{"dataset": "babble in 24 made-up languages, each with its own sounds, syllables and stress or tones, from a formant synthesiser", "hop_length": 160, "kernel_size": 3, "optimizer": "soap"}
Rows from block 5 of a small masked spectrogram model, named by matrix and row number. Rows with one number within an expert belong to one neuron, the router's apart. Each number is 128 + 24 x the weight over its row's rms, rounded and kept within 0 to 255. All counts start at 0. After the name is the row's rms in percent of the matrix's.
After each expert's rows are labels from the 100 clips, of 14976, where the router gives the expert most weight on average: "band" is the frequency band that holds the peak. Only what is clearly more common there than usual is listed. The data: babble in 24 made-up languages, each with its own sounds, syllables and stress or tones, from a formant synthesiser.
# router: router (model.blocks.5.mlp.router.weight, 32x48, trained with AdamW), inputs 0-47
# gate: expert gate (model.blocks.5.mlp.gate, 32x16x48), inputs 0-47
# up: expert up (model.blocks.5.mlp.up, 32x16x48), inputs 0-47
# down: expert down (model.blocks.5.mlp.down, 32x48x16, transposed), outputs 0-47

# expert 15
router.15 121 [172 146 103 156 168  55 121 106 144 121 147 102 120 108 121 110 106 129 113 124 122  94  96 121 123 131 134 120 134  82 150 113 142 128 151  99 134 132 110 128 122 116 137 193 142  99 112 106]
gate.0 072 [129 129 145 128 128 132 128 153 129 108 128 122 131  44 135 219 114 128 162 110 128 128 137 128 123  65 131 128 128 128 127 175 114 129 129 128 128 128 128 125 128 128 125  76 123 131 128 131]
up.0 103 [139 135 134 189 164 123 128 131 156 136 128 119 129 128 128 157 122 126 127 231 127 162 129 128 129 126 128 129 178 130 128 111 128 128 130 128 124 128 128 126 130 115 122 205 128 128 128 126]
down.0 061 [128 128 129 128 203 128 128 127 135 126 129 127 112  47 123 126 169 115 126  49 142 126 107 130 143 128 124 121 148 131 128 128 132 153 101 115  85 102 128 129 121 112 128 128 127  94 118 128]
gate.1 099 [128 128 126 111 118 131 128 128  93 128 143 128  57 128 131 128 131 128 135 128 228  78 128 147 112 154 173 133 131  85 156 169 148 126 130 128 128 128 139 128 128 128 128 128 128 126 128 128]
up.1 111 [ 87 128 148 128 130 128 136 128 100 129  99 125 126 139 148 123 129 112 106 149  95 120 128 128 128 129 154 128 115 118 105 129 203 122 129 128 119 172 138 128 128 128 130 234 109 128 128 137]
down.1 082 [102 126 125  99 133 102 124 128 124 126 123 138 116 128 128 151 199 148 129 177 130 120 128 128 130 127 108 130 129 126 200 126 220 118 121 102 122 116 100 129 128 144 144 129 145 124 123 128]
band: 0 to 250 Hz

# expert 22
router.22 102 [175  77  94 155  88 133 131 148 122 130 116 120 112 126 124 139 127 128 109 140 142 147 131 118 123 123  61 142 132 147 124 149  62 102 134 113 159 116 128 122 168 119 140  98 118 101 124 167]
gate.0 101 [131 127 150 122  78 127 136 128 128 157 128 123 128 117 128 181 122 128 113 140 129 128 128 129 162 112 144 132 196 127 124 128 128 128 181 128 128 173 149 218 102 128 127 128 130 131 128 128]
up.0 063 [114 131 120 129 190 128 120 135 101 126 120 155 128 128 129  82 141 127 152 127 127 129 128 120 109 165  88  92  75 129 128 128 128 128  72 129 128  75 127  55 132 128 128 128 126 118 128 129]
down.0 060 [124 186 148 129 132 126 129 115 124 131 167 124 129 128 131 128 127 128 117 128 128 105 128 180 128 137 123 128 141 115 126 128 127 129 128 168 128 131 125 171 128  21 160  80 127 128 128 128]
gate.1 113 [128 131 168 156 127 112 146 129 128 128 128 155 128 126 128 150 131 146 117 129 153 166 129 128 128 128 110 128 231 128 150 133 101 139 181 131 128 129 128 127 150 130 131 130 166 136 128 189]
up.1 109 [126 128 132 235 128 121 128 128 128 128 111 207 121 125 128 130 128 136 128 130 148 133 116 127 129 127 128 125 157 128 129 152  90 129 139 133 128 128 123 132 132 135 131 128 131 128 130 205]
down.1 108 [127 130 127 128 125 135 135 128 128 128 184 132 247 127 128 125 112 128 128 127 131 126 129  92 128 132 133  65 128 128  74 133 104 120 128 148 128 128 124 128 126 151 118 128 128 128 130 124]
band: 0 to 250 Hz

# expert 31
router.31 110 [130 103 171 131 158 152 141 170 135 139 124 120 150 129 112 126 119 130  51 131 148 126 139 127 121  89 107 130 181  87 112  99 150 145 104 124 134 151 133  87 101 122 125 129 161 105 115 111]
gate.0 058 [134 129 126 128 133 128 126 127  68 120 124 127 128 129  74 128 128 127 128 125 129  99 128 127 111 128 121 122  40 183 128 103 128 128 116 129 117 128  89 127 125 129 112 136  55 125 104 113]
up.0 074 [ 89  58 128 128 128 129 128 128 128 122 128 128 128 126 108 136 125 130 128 128 128 129 131 128 128 124 132 127 128 132 127 197 128  86 209 128 124 128  46 130 157 131 122 129 128 127 129 126]
down.0 213 [126 198 131 129 128 151 121 128 127 130 128 123  70 130 134 102 159  84 131 122 128 125 122 129 128 153 132 137 126 127 128  76 106 118 107 136 104 125 124 145 129 128 202 128 136  79 118  87]
gate.1 114 [125 179 128 175 202 130 128  90 128 126 128 113 128 140 155 182 128 142 121 134 128 135 128 142 129 131 133 132 128 113 129 126 141 128 210 128 128 137 129 146 131 128 128 163 128 169 134 100]
up.1 083 [135 170 128 148 164 126 147 130 128 163 143 128 127 135 140 128 130  88 150 136 132 126 141 160 134 129 126 129 144 134 128 150 128 129 138 120 117 140 140 151 152 128 128 128 131   2 129 105]
down.1 090 [161  71  98 101 136  96 128  54 128 131 137 132 128 128 128 224 126 100 139 125 128 131 132 128 127 128 128 119 131 128  97 134 139 127 128 114 129 124 139 128 132 127 107 125 113  77 129 128]
band: 4000 to 8000 Hz

# expert 14
router.14 113 [131 144 173 147  88  92 127 143 157 131 122 117 171 123 132 106 136 114 104 151 125  80 110  96 131  97 154 134 188 108 160 114 138 106 150 128 127 152 147 118 128 133 126 153 178 138 152 153]
gate.0 096 [127 128 128 138 128 151 147 136 119 129 144 129 128 128 140 130 128 137 127 128 136 128 126 128 142 129 128 130 255 152 145 150 136 137 130 139 120 135 139 128 130 122 132 178 138 126 154 173]
up.0 055 [ 98 128 130 129 132 138 174 210 128 126 147 126 126 128 140 129 121 124 127 130 128 123 130 123 133 150 123 129 127 128 131 140 127 140 149 129 226 182 130 138 142 128 162 129 134 121 135 168]
down.0 112 [135 125 128  96 127 147 129 128 151 132 128 113 127  68 159 128 128  82  65 133 128 131 139 128 150 158 128 131 125 130 129 189 128 100 128 129  90  44 132 128 127 131 128 135 128 128 128 116]
gate.1 049 [187 114 149 129 128  89 127 131 137 129 140 138 130  29 127 133 118 143 141 120 136 170 131 130 134 112 129 136 128 131 114 128 136 128 148 125  66 128 127 129 128 129 187 100 123 132 128 107]
up.1 041 [178 128 128 131  94 128 126 125 128 128 168 128 136 128 141 183 107 133 128  70 130 128 138 127 129 128 148 143 106 127 124 128 134 128 139 218  62 121 121 128 130 132 132 126 127 128  93 128]
down.1 115 [124  62 104 129 128 106 128 128 128 128 150 131 128 128 166 129 128 130 133 125 123 128  99  93 128 126 128 150 126 135  93  85 190 128 128  43 131 130 164 132 128 139 132 128 128 128 122 173]
band: 0 to 250 Hz

# expert 19
router.19 120 [160 100 131 114 160 105 135 140 112 128 155 107  68 145 144 112 123 164  75 127 123 186 117 113 151 139 165 109 112 130 125 150 109 140 131  87 126 133 104 121 120 123 149  88 122 115  84 129]
gate.0 278 [128 128 129 128 139 130 128 128 135 134 137 128 128 136 128 129 133 128 125 129 139 147 128 130 144  99 129 131 255 126 130 127 129 135 130 129 127 129 128 133 128 145 128 128 127 129 129 128]
up.0 210 [215 128 129 130 126 127 170 131 134 128 150 102 124 130 128 128 128 125 120 128 117 188 128 128 136  52 169 129 144 123 131 121 111 138 128 132 128 145 161 167 128 120 128 120  90 122 150 128]
down.0 052 [111 106 119  98 137 175 134 128 142 128 130  87 126  97 127 138 124 127 128  51 128 127 118  94 127 175 128 101 130 131 157 135 129 114 128 132  80 122 128 123 105 124 124 153  52 126 135 133]
gate.1 096 [124 128 130 131 128 128 129 128 128 128 131 124 255 127 130 161 127 128 128 135 124 139 128 128 132 128 123 128 130 127 129 124 127 126 124 145 128 127 106 128 128 118 125 129 128 128 167 145]
up.1 092 [127 128 128 128 128 133 128 156 140 142 133 128 131 126 128 205  90 117 183 130  77 170 128 131 127 127 234 134 126 137 128 128 129 136 128 141 128 128 127 128 128 128 128 131 126 128 130 128]
down.1 114 [128 129 128 128 153 149 202 111 128 128 128 128  79 128 136 137 141 129 130 116 127 128 133 129 128 134 187 175 128  96 223 128 128 164 128 158 128 127 129 128 130 129 129 128 130 121 125 126]
band: 0 to 250 Hz

# expert 10
router.10 109 [140 136 129 130  92 122 121 121 103 156 113 115 116 126 123  96 160 156 129 151 122 141 156 123 174 121 149 191 110 137 151 182 150 128 120 126 125 146  81 127 183 155 140 122 134 124 106  89]
gate.0 070 [129  90 128 131 136 255  97 129 156 130 123 142 127 128 127 130 101 128 128 127 128 109 128 128 128 129 129 128 131 128 128 128 130 127 124 128  92 128 128 131 127 139 128 127 127 128 128  94]
up.0 054 [127 126 131 127 128 115 131 127  91 127 129  89 128 146 128 128 128 145  92 131 130 185 129 132  18  97 115 128 123 128 128 128 170 156 117 128 142 156 129 128 122 120 132 166 105 129 128 141]
down.0 109 [127 111 118 132 128 133 128 127 127 128 128 126 117 146 128 128 123 126 143   3 156 128 178 130 128 129 127 139 123 127  71  99 160 148 128 126 130 129 138 128 131 137 129 169 128 130 128 128]
gate.1 085 [128 128 189 128 123 128 176 145 148 117 135 128 128 143 128 113 170 128 140 142 128 126 188 116 138  75 169 145 134  82 130 147 118 128 128 129 130 134 118 129 128  88 151 120 112 131 169  76]
up.1 122 [129 142 127 143 128 128 132 148 158 142 128 128 128 135 128 131 128 125 128 129 120 142 162 147 128  80 128  23 151  96 128 169 110 122 128 126 128 136  53 128  95 129 128 115 124 128 131 129]
down.1 088 [127 128 112 128 128 126 220 135 122 128 128 129 128 115 134 128 128 142 136 129 129 129 128 128 137 120 128 165 128 128 188 128 109 152 148 112 128 129 128 143 143 134 218 176 129 123 128 152]
band: 0 to 250 Hz

# expert 30
router.30 052 [104 111  78  90 104 127 104 122 134 117 104 159 102 155 129 143 135 110 166 107 104 131 136 134 141 160 160 108  90 186 114  99 144 135 144 137 121  86 156 146 141 132 129  95  96 148 127 151]
gate.0 086 [116 135 138 128 128 128 120 129 129 128 121 129 132 128 128 128 128 127 142 128 128 128 128 131 143 128   0 128 139 153 129 120 128  74 152 119 128 116 128 129 128 127 128 163 128 127 128 127]
up.0 087 [123 128 133 127 132 128 128 132 128 128 122 128 128 127 125 136 128 127 137 127 128 128 128 135 149 129   0 130 135 142 130 128 128 118 129 126 128 122 128 146 125 122 128 137 128 126 128 130]
down.0 055 [125 108 115 132 175 129 123 128 125 126 126 126 125 140 114  58 129 128 116 129 119 127 148 124 129 111 214 215 172 128 122 162 132 126 130 119 126 128 127 127 135 120 127 133 129 138 118 129]
gate.1 080 [135 123 115 128 131 157 127 120 130 128 128 128 129 129  84 128 142 128 128 131 128 128 127  80 129 128  13 138 180 128 127 128 128 127 128 130 124 127 127 101 129 197 127 128 128 128 148 130]
up.1 042 [128 128 121 129 128 129 123 109 137 128 128 128 129 129 128 128 134 128 132 134 128 122 127 111 129 124   9 129 221 129 128 145 128 123 126 128 114 127 127  80 128 151 129 117 128 127 129 143]
down.1 212 [128 132 169 128 128 166 128 128 125 127 128 128 128 127 128 129 127 129  78 128 128 128 128 128 128 132 128 124 127 128   0 128 128 128 128 147 128 128 128 130 128 129 128 127 128 128 128 128]
band: 4000 to 8000 Hz

# expert 4
router.4 111 [105 117 170 129 120  47 130  63 177 122 136  99 127 112 133 108 121 181 137 156 139 132 129 135 145 122 132 137 137 168 129 137 156 120 150 125 106 150 101 126 131 133 156 144 128 118 132 133]
gate.0 122 [169 175 141 138 128 144 128 130 136 145 128 147 128 128 150 134 125 190 128 160 131 171 168 128 128 130 138 133 219 128 126 152 141 126 130 148 128 148 128 151 129 138 128  87 128 129 143 163]
up.0 097 [108 117  88 119  86 128 127  46  89 135 114 128 127 129 164 104 128 128 129 118 128 128 128 111 135 105 100 115 209 117 148  78 128 128 127 128 162 126 128 126 135 114 133 122 108 126 126 128]
down.0 101 [128  99 129 159 105 139 128 144 121 126 168 137 118 129 132 136 129 116 129 128 128 128 110  81 129 128 124 122 109 127   1 128 135 125 184 132 129 130 133 122 126 127 131 118 112 139 130 127]
gate.1 092 [128 120 126 174 122 124 148 133 125 137 126  90 118 116 128 128 151 127 139 127 132 128 178 139 128 128 108 213 100 128  86 129 128 127 127 153 128 128  66 125 124 113 118 127 148 124 160  69]
up.1 083 [120 118 128 175 125 127 127 128 128 133  99 140 167 104 128 124 129 128 169  80 128 128 130 124 128 130 128 189 100 129 141  85 119 148 112 145 125 221 118 130 126 124 128 128 126 117 143 167]
down.1 164 [129 118 130 137 128 128  81 125 132 118 148 145 207 127 128 128  70 127 128 137 128 126 128 145 127 128 152 127 111 125 109 128 133  75 127 142 128 128 128 128 128 128  85  36 135 128 133 128]
band: 0 to 250 Hz; 250 to 500 Hz

# expert 25
router.25 071 [ 82 117 101 118 144 104 131 162 162 126 132 132 148 114 113 143 107 124 138 135 130 126 124 109  71 128 182 110 116 159  82  98 147 147 148  89 123 117 132 155 144 162 134 116 122 137 176  92]
gate.0 037 [127 130 128 128 128 128 125 177 121 155 128 128 128 195 128 132 126 101 127 128 128 128   7 127 129 120 150 126 129 124 106 128 128 128 112 165 127 104 128  93 142 126 128 128 129 128 133 128]
up.0 104 [126 129 128 128 128 128   0 130  91 128 128 128 128 160 128 129 128 128 128 128 128 136 110 138 115 137 128 114 128 128 127 128 128 128 126 128 128 116 129 128 128 125 128 139 128 126 129 128]
down.0 097 [128 128 129 133 128 123  42 128 127  91  91 128 246 128 128 161 128 127 128 128 126 128 135 128 127 133 126 146 127 123 133 128 128 122 129 128 128 111 157 128 128 124 126 127 137 102 128 128]
gate.1 061 [127 126 126 128 128 116 128 128 128 128 116 134 118 148 128 132 129 128  93 114  80 128 143 128 110 128 123 128 120 143 128 156 127 126 128  74  34 127 124 139 128 143 128 128  33 107 124 130]
up.1 199 [128 128 128 125 128 131 128 128 128 128 132 128 128   0 128 128 128 128 128 128 128 128 118 128 128 128 130 128 128 124 128 128 128 128 128 172 133 128 126 128 108 128 128 128 130 131 126 128]
down.1 087 [131 134 128 131 129 111 127 128 129 156 148 127 128 232 125 128 128 128 157 128 121 128 154 128 128 128 128 178 198 128 128 128 128 127 128 128 190 128 143 128 128 128 128 111 169 140 128 128]
band: 4000 to 8000 Hz

# expert 2
router.2 097 [132 101  97 104 128 151  87 133 217 113  97 124 115 160 117 110 100 123 104 117 107 123 127 126 127 126 156 115 119 135 162 146 112 111 116 141 107 103 141 131 115 115 125 179 151 114  94 159]
gate.0 114 [135 128 181 151 141 134 128  87 128 127 124 128 127 128 128  71 136 126 128 155 130 128 137 129 128 128 143 128 128 132 128 128 134 125 221 129  37 128 128 134 127 145 111 128 128 147 128 127]
up.0 167 [199 128 228 130 136 125 133 119 129 129 126 129 128 122 128  99 129 128 124 127 129 135 128 130 153 131 120 128 129 122 128 146 146 128 217 129 102 128 118 131 129 164 126 131 129 128 129 116]
down.0 048 [128  81 135 129 113 101  90 147  44 128 127  99 128 127 124 125 125 127 130 129 128 130 128 128 154 118 117  47 129 188 129 134 128 129 135 139 124 128  85 126 128 128 128 147 128 128 128  94]
gate.1 069 [133 118 131 118 131 143 133 185 132 124 132 160 142 136 135 159 120 151 126 111  52 133 129 142 129 137 120 127 125 113 154 129 150 133 133 222 129 128 128 140 189 147 132 125 132 129 124 129]
up.1 085 [129 101 118 128 150 130 128 149 128 134 128 131 125 125 126 102 133 127 129 117 121 129 128 132 128 128 255 140 128 173 129 128 112 129 112 127 128 124 132 129 111 184 128 128 134 117 128 129]
down.1 081 [129 126 125 120 128  55 121 190 127 133 132 141 128 163 138 128 127 158 133 216 116  86 129 126 128 126 128 131 128 147 137 124 116 126 169 128 128 145 128 126 130 128 128 163  82 146 122 131]
band: 4000 to 8000 Hz

# expert 27
router.27 083 [166 153  93 121 137  75 117  95 146 100 132 151 124  85 122 161 120 118 137 127 104 134  95 155 126 125  95 120 120 125 109 123 152 116 165 121 129 102 135  83 108 170 143 172  99 115 144 102]
gate.0 083 [124 128 127 173 128 118 128 128 128 126 127 128 135 129 132 131 132 130 129 132 126 132 128 109 127 128 255 127 128 124 127 126 128 128 129 130 127 128 135 128 119 127 128 130 127 112 129 128]
up.0 054 [128 130 132  61 117  93 128 128 128 120 122 130 165 128 124 108 128 128  61 128  83 137 128 149 129 120 195  89 128 129  94 140 137 128  90 138  92 128 127 128 125 125 151 127 172 128 137 129]
down.0 162 [128 128 129 132 130 128 154 128 134 128 128 128 139 124 128 127 128 122 131 128 130 128 149 128 133 128 255 128 110 141 132 127 128 132 124 127 128 129 131 128 130 127 121 127 142 134 122 128]
gate.1 103 [155 128 133 139 130 126 130 127 128 127 129 128 126 131 128 128 128 130 238 134 125 186 129 134 114  39 130 108 125 140 127 128 128 162 140 143 120 123 128 128 128 130 128 128 128 124 158 129]
up.1 089 [130 128 128 161 129  52 135 136 128 120 128 128 122 138 128 184 128 128 128  93  84 160 131 128  93  23 144 127 117 128 128 129 129 143 128 128 123 126 118 127 127 140 126 128 128 119 128 128]
down.1 086 [129 128 124 157 183 129 128 147 180 131 134 128 131 142 121 128 128 129 135 130  99 128 124 131 134 114 126 128 252 128 127 130 129 128 134 140 136 128 128 132 135 102 128  82 131 127 102 128]
band: 0 to 250 Hz

# expert 21
router.21 132 [ 96 135 134 143 179 172 138  76 132 127 136 122 138 136 124 112 151 146  55 141 138 109 134 112 145 131 118 121 181 102  91 134 131 143 132 123  91 137 133 132  69 137 125 130 149 134 138 117]
gate.0 060 [128 130 159 128  71 128 128 136 128 132 129 146 129  99 132 176 121 113 161 130 123 108 128 129 131 196 126 135  24 127 128 128 126 128 156 147 128 128 127 128 128 136 128 117 126 132 129 161]
up.0 076 [128 128 146 128 128 159 145 132 135 141 131 149 187 128 146 152 132 139 125 165 132 148 134 137 173 128 125 128  85 130 145 128 128 139 195 151 143 149 128 128 129 135 130 128 128 221 138 128]
down.0 072 [128 153 159 143 128  99 136 134 106 108 126 129 142 135 128 129  60 127 178 129 147 129 128 110 126 128 116  94 130 124 118 116  82 128 127 130 157 107 125 127 222 121 128 128 128 112 127  86]
gate.1 069 [143 126 109 126 128 151 102 128 128 140 138 118 140 128 133 129 173 134 149 166 128 170 128 172 138 127 126 131 232 103 167 126 182 128 150 121 128 128 149 128 139 128 128 149 130 125 132 140]
up.1 086 [152 116 128 106 131 131 128 128 121 128 169 127 128 134 128 128 151 128 137 145 128 127 128 127 163 127 128 126 240 124 129 128 200 129 133  71 128 128 128 128 129 151 141 138 150 128 132 117]
down.1 080 [128 126 104 121 128 118 186 128 149 135   0 108 128 125 125 128 129 113 122 117 158 129  99 138 113 128 128 126 119 130 135 118 127 126 128  94 130 128 128 126 135 142 139 129 129 123 130 126]
band: 500 to 1000 Hz

# expert 13
router.13 083 [102  67 110 148 190 152 126 169 136 133 132 144 142 138 132 138 101 104 134  96 124 119 110 109 141 137 148  98 120 171 125 109  86 130 154 123 158 112 144 125 148 123 111 103 112 126 142  72]
gate.0 099 [112 123 128 130 130  89 128  91 128 116 135 138 117 128 109 118 128 125  80 142 126 144 141 141 125 156 132 137 128  35 140 180 128 135  67 120 129  82 122 133 128 129 128 128 169 129 114 125]
up.0 173 [128 124 128 149 119 118 128  65 128 128 128 128 128 186 107  68 128 128 142  96 128 128 128 128 128 184 128 128 140 148 129  90 128 128  87 128 138 117 128  52 154 141 118 123 128 136 138 107]
down.0 070 [122 128 129 135 255 129 128 126 182 143 128 132 128 131 128 124 128 128 131 128 128 128 129 123 138 130 128 129 130 122 128 200 124 134 128 128 124 145 129 140 126 126 128 127 128 135 120 119]
gate.1 088 [123 130 135 214  92 128 156 150 128  15 127 130 125 130 128  70 122 126 128 131 135 128 127 128 129 126 147 127 128 128 128 128 128 132 134 127 121 127 128 132 128 146 107 121 128 128 128 128]
up.1 094 [139 119 129  70 127 130 117  97 128 128 128 128 128 115 118 137 109 129 127 132 163 128 128 196 129 104 129 128 131 127 129 129 116  34 128 128 179 139 130 127 139  65 125 126 129 120 130 134]
down.1 122 [129 156 133  95 128 133 124  30 133 128 150 128 128 128 147 128 131 175 128 128 126 129 132 116 131 123 130 128 128 128 128 164 133 222 153 128 143 137 128 128 130 105 128 128  96 127 128 119]
band: 0 to 250 Hz

# expert 9
router.9 055 [128 137  93 105  97 110 114 136 141 133 125 155 116 158 135 145 119 113 166 102 105 129 135 142 126 161 155 113 100 179 115 100 157 138 146 137 134  99 155 141 154 136 140  46 101 152 147 136]
gate.0 096 [128 129 148 124 130   0 128 125 129 126 128 139 126 117  92 130 128 128 126 124 127 146 123 129 128 128 127 148 128 128 127 123 136 106 129 124 131 132 128 131 127 114 128 128 121 127 128 120]
up.0 131 [126 128 118 128 125 255 128 143 134 129 128 127 128 128 128 128 130 128 128 130 128 128 128 124 128 124 128 116 128 128 131 130 127 151 128 128 128 126 128 128 117 128 128 112 128 128 128 130]
down.0 073 [130 130 140 123 127 138 137 109 131 128 128 129 122   8 124  74 128 128  95 128 142 128 128 130 147 122 128 130 133 129 128 129 113 128  76 130 113 144 128 128 127 126 129 131 115 128 128  63]
gate.1 110 [128 128 134 128 135 108 128 246 148 128 128 128 128 129 128 128 128 155 124 129 113 130 128 127 141  73 128 128 128 128 130 128 128 203 128 128 128 128 125 174 133 131 157 127 125 126 142 127]
up.1 045 [136 131 127 128 119 148 128  64 119 128 132 128 128 128 128   0 128 123 129 125 146 121 128 131 127 128 128 128 126 128 119 129 128 128 128 128 127 128 128  66 119 124 125 128 132 145 118 136]
down.1 092 [129 128 129 120 128 126 128 127 116 132 130 127 125 126 128 143 132 129 132 205 200 128  51 128 129 114 105 130 128 224 128 128 128 129 129 128 132 127 128 128 128 127 125 146 132 127 127 128]
band: 0 to 250 Hz

# expert 26
router.26 057 [ 79  95  85  95 109 116 110 132 105 121 115 139 113 117 120 146 126 122 163 104 106 127 118 132 159 147 172 108 117 176 120 112 150 145 145 152  96  88 157 147 124 109 122  86 101 165 117 135]
gate.0 022 [127 128 126 127 127 128   0 127 126 129 133 128 128 128 128 126 124 132 128 128 128 128 131 129 129 128 128 126 128 128 185 157 115 130 129 107 128 128 128 128 127 120 129 126 128 128 108 128]
up.0 025 [ 84 129 104 128 128 128 255 130 128 115 128 128 129 128 128 128 128  64 129 128 127 128 128 128 127 128 111 128 128 128 141 128 129 127 128 128 128 125 128 134 128 128 128 128 125 128 135 129]
down.0 024 [138 136 121 128 150  84 226 129 187 129 128  82 144 127 113 163 129 133 128 128 131 129 133 123 131 119 127 139  70 132 128 130 113 110 128 138 128 121 165  92 128 129 115 125  95 130 125 125]
gate.1 089 [128 128 114 115 128 122 108 212 131 112 129 128 120 100 128 191 131 132 128 128 127 129 128 128 128 128 109 128 128 128 131 128 128 244 123 117 137 127 128 128 129 128 124 128 119 121 152 128]
up.1 145 [128 128 130 129 128 130 131 124 128 128 128 128 129 137 128 124 124 128 128 131 128 128 128 129 128 128 136 127 126 125 127 128 128   0 128 128 128 128 128 128 128 129 128 128 128 129 128 128]
down.1 096 [103 123 115 128 128 132 116 122  99 134 126 128 130 128 146 173 128 130 108 132 132 130   4 123 124 197 121 128 102 126 128 126 111 132 169 128 124 128 128 128 127 128 128 128 128 128 128 130]
band: 4000 to 8000 Hz

# expert 16
router.16 133 [111 134 152 158 136 139 135 147 152 131 132 114 147 152 101 101 176 113  97 163 151 117 123 128 161  89 129 120 202  84 119  97 147 124 152  99 122 141 130 112 124 112 106 115 175 123 138 117]
gate.0 065 [132  86 159 144 127 136 135 128 128 128 128 178 129 129 128 120  91 127 128 167 128 128 131 173 128 110 133 128 178 159 128 127 121 125 231 120 128 157 130 143 150 128 127 103 128 126 123 146]
up.0 061 [118 157  90  97 129 127 116  84 128 133 128 107 124 118 127 145 138 184 129  81 129 117 119  89 128 160 128 128  57 125 131 143 139 128  77 131 135 102 128 120  75 128 134 167 128 130 128 127]
down.0 067 [106 125 173 128 136 118 129  26 112 177 130  71 128 107 110 126 127 121 134  98 124 128 129 136 127 128 100 128 128  94 123 157 149 136 127 112 101 125 130 104 128 112 111 121 128  91 128 128]
gate.1 067 [129 153 117 158 137 133 141 115 132 133 136 128 135 128 202 139 132 128  99 129 128 132 128 160 131  82 127 128 223 147 136 114 129 157 139 129 167 168 129 126 116 128 141 133 129 139 128  88]
up.1 047 [134 133 119 163 249 133 129 124 119 128 132 123 129 123 154 128 142 173 112 123 133 151 128 153 128 110 140 128 130 140 137 128 137 127 155 109 162 111 121 129 126 128 130 105 121 149 157  84]
down.1 127 [128 128  45 151 128 127 127 123 129 136 126 126 125 128 221 128 135 183 173 112 129 131 115 128 118 128 106 134 155 122 128 125 125 122 128 128  67 126 141 128 129 128 141 135 128 128 151 128]
band: 500 to 1000 Hz